From a checkpoint of a small sound classifier.
Model: log mel input, arch wavenet, norm batchnorm, depths [10].
Training: muon at rate 0.012, held-out accuracy 96%.
Rows from block 2, named by matrix and row number. Rows with one number belong to one channel. Each number is 500 + 40 x the weight over the matrix's rms, rounded and kept within 0 to 999. All counts start at 0. Numbers have three digits each.
# filt: filter width-5 conv, dilation 4 (model.blocks.2.filt.weight, 320x320x5), inputs 44-65, a 5 kernel for each
# gate: gate width-5 conv, dilation 4 (model.blocks.2.gate.weight, 320x320x5), inputs 44-65, a 5 kernel for each
# out: residual pointwise conv (model.blocks.2.out.weight, 320x320x1, transposed), outputs 214-319
filt.212:544514446516577509524474477529543519523574482541538512493464502496558477523472508478540467487456502551477504479529532511506482543489605481546562462507501433454524519491522542487444458435432397486474467489433479530542574515546538533481595518465504546487511450545503494482522524502497520467479523487525581502509461582507628446500440
gate.212:557467486510488520467501479558538517601605536530518517493505529543463468434506567481480402452479530551521506548572463424543546543499441515505438434404480498463468527542458508504572585548443438445513518551481431503519470508494487488482550531501491523569465526466511572532454509472514439535541476546522400474502514561525500564517489
out.212:518571497515592465484535466448546434471462479502496489491497487478495545468497558502520495507462484552565461506445566465531490397556487496441431470459440509437520493581443503483442571503495479475459526532498460529518534523446467508630521527522510536466473472504516545490529541417468452476499494548449548452505526544493
filt.213:519492444498503522481442563521470486570514516538488567517531540523551480515562503525519550499493395474471578507491517522532509414482535493474506500540492440569502498513504552459496476494434481496540509520519485500443381476515470423481515469511523535471567446483490552494444538453445493465475520560529538578446490536429509534542469
gate.213:526566610546511501538491513493455530488483530490493462484549521491455505555488507510533510504528499527481548483539520484570464556498503534531568427477511548496476514502454470427484518557469511484504545498488494505531531542594459430519497534480471552559460567529518462456506449476514462451463530479424515518584484444562534528490544
out.213:472519632543466423493507484482507470478544491506535411542510491569559449579454452520474491549523540423566463550540496565500448444513479510498513488488472509494501527487504458478498466487452451543581536457521477490497551555565510580519491520566483534557470514404544476436422545493568514479466507525525517450484528504497
filt.214:501507533535520480453495586502472398479472513447473507466473505550461490515391516502473467535508535536563522564541479454461631507495538482536525518559519525514510515466493442494608520496477482476460470498473524545495459521515524519484500466451512471441483453497436476501516486483451471539516557508538498468459589518484553460468415
gate.214:490451486469480485462533513528459443458478455495458450486559502489610531491485486465561507516490509524517446483489502506419471450524510460530488498501504464546497458531527553445482502575562528498473486494508511495506483534538455555483474502505502555479526485467472481512453512506564547480502459544460437458444476456523463463493433
out.214:541509525472460467464466550546413508469550531481521545456481449489492461497489466483525480549498501481591497444541420479510507455452436500509422475458529509502453502502489546490453488480508573509462475576516514541498517403432440525542524504476490535550523489534498440498636460550483476553526469493503502479517500524491
filt.215:522528467450500483464453498557508442510478487496462523486495408397467496499528445517564502458514512598494544417499477481521415516374464498495538506504516491494531489499512509473554426423460501514493411445528530560527457515502515524509488482551514410426520531500508518466530559455545517488527526471450497539463446576506532463482478
gate.215:499436454430490450508416441482564500486505538486526476469467482484458509454502525480517436435440461537547608528506439468540485542491511558572533503450508485540519568534474549598577530501579525524512457419442465524416461493540452513455506475517540532571486460471511468496531511562559482511484487474529554460534442516478468490478555
out.215:493469479511448526521494511515514390506418529521495496490503462494510442463470553508512535514515468535576550518472524503541469491519410538567554428428481585537584476568527504374496515501574520509545487460623522473502532511480529510448532476525493501487533517548485532487464478440494490546479426488519452474533585533520
filt.216:441495497534535536472555450518518450555450487507537540536555524616529557535493528513458412445535459485459506518432563471510540478483505481451408556526533502507518507443477518515504467473550511462528486485484504537485492526503477468436436485480479531571575495541475496460480476525477524450532559514559366579484465501486492490468576
gate.216:455459535502447517499559503466576524527472474473521533538438483545519570512547577488476503490464505452387534521492586512556478470551521462478468529507565501551441502405434505498463546551529466510482469419547542517509518523560535468476459507428476466496440508582465561520573507540481492529569535490443570493586517392504498493473560
out.216:535483455509463454466572461521578560508598457522482524465472495522567526471434456478459593511512412507459562475581490513448556555462558487473459505511560527476547516441503524484505427509471482522465518468461510451493460478534478464456454521491553520500499462538493473477524438479500525495494506490451537531438516543533
filt.217:497579558506501459482427419492437447466451545488459534514446538508520434394416507438519473580536539477504496502473479479490469485432500444474483488445478518465479514440485546475543442529471546490499438494516498475547518502467468556463460536422460548482493551508480513517570543478582522379489381479455378523500490481417518447525474
gate.217:471458418473483526507500431490478468495528519510501517459466516523475449520534601503525501497489447408516459497463485455435482513530510428536477467477509467466502443616553479529563459464518556489464462505506501477474484578508504456449528458505525475458452547514516447473537491516491463487517474441461513521435520577517508526524540
out.217:462502456435484533458470476495444486503516518482489522498471509503546464466528479512500470477539476555499504484474484514521438496509445466417529594442515481549478544451512528515580516549468448522491485517496562497477504479553477540458500497562493472559514501449501532539450479576584547518440519563503494543506488529505
filt.218:526488463421459501497467458499463580439506476562512530517520477523571548509510541484481504482469490560565511516435469494553592503550510557532556517474497435540509565455531535471439422424556497462525475464506539533456472510522539487467422488526567498427457566484541480528466491489430483497548560500477595523475454502525572499501486
gate.218:507490480485455451482535552477531489494527574462535513579543499448552567565516481441500500519477461476500468476459400377490545471454550488482385448483455431529458534481521485419492512539536535509494548470457498484518478429413530514519494489539539488554533453527526495457474467534513574534513515555536451532388451465539501549449455
out.218:561458518483519500460537485483485448535541582507560487532536555542486485514493459562460526419484446491490517467481519466495433485484466561535465571489471467523477536475538463530489513493475489490551501510588499486577458476448447551436510489509513578432489561511546425485483530480543517475523499495511529480494528405440
filt.219:433465450405521524585580535541497549467504487475473453468512523519499454514548501548514402504550545519560519503448468448545503484531528519536483513503537536467446556565443474480495554549538501511499545486554503492431445461475520499514512424583463537563513483510514503467507475538473420507506465440450586531517512522483483433461509
gate.219:475492566559435447502529575619558491518543541511448492458485595506527469505454513553425567564501490480509523491517527517532503570504519515465486572558537615544554574524593572538483492502494535481459532514499546435515503541545478435450499479599556566516561457464436453429453509548499519552467504508512487494470407464423463477475498
out.219:415409587506503512546528534450475480460518503428435498489469534519523483468491460507500425502518576501502528523539575586469495505572476511602569533470500501557511447559485565467489529488515479482478438419505585533567431475506549471506525454511446480516546539521488521552511513511493536502437503500529466454474517492546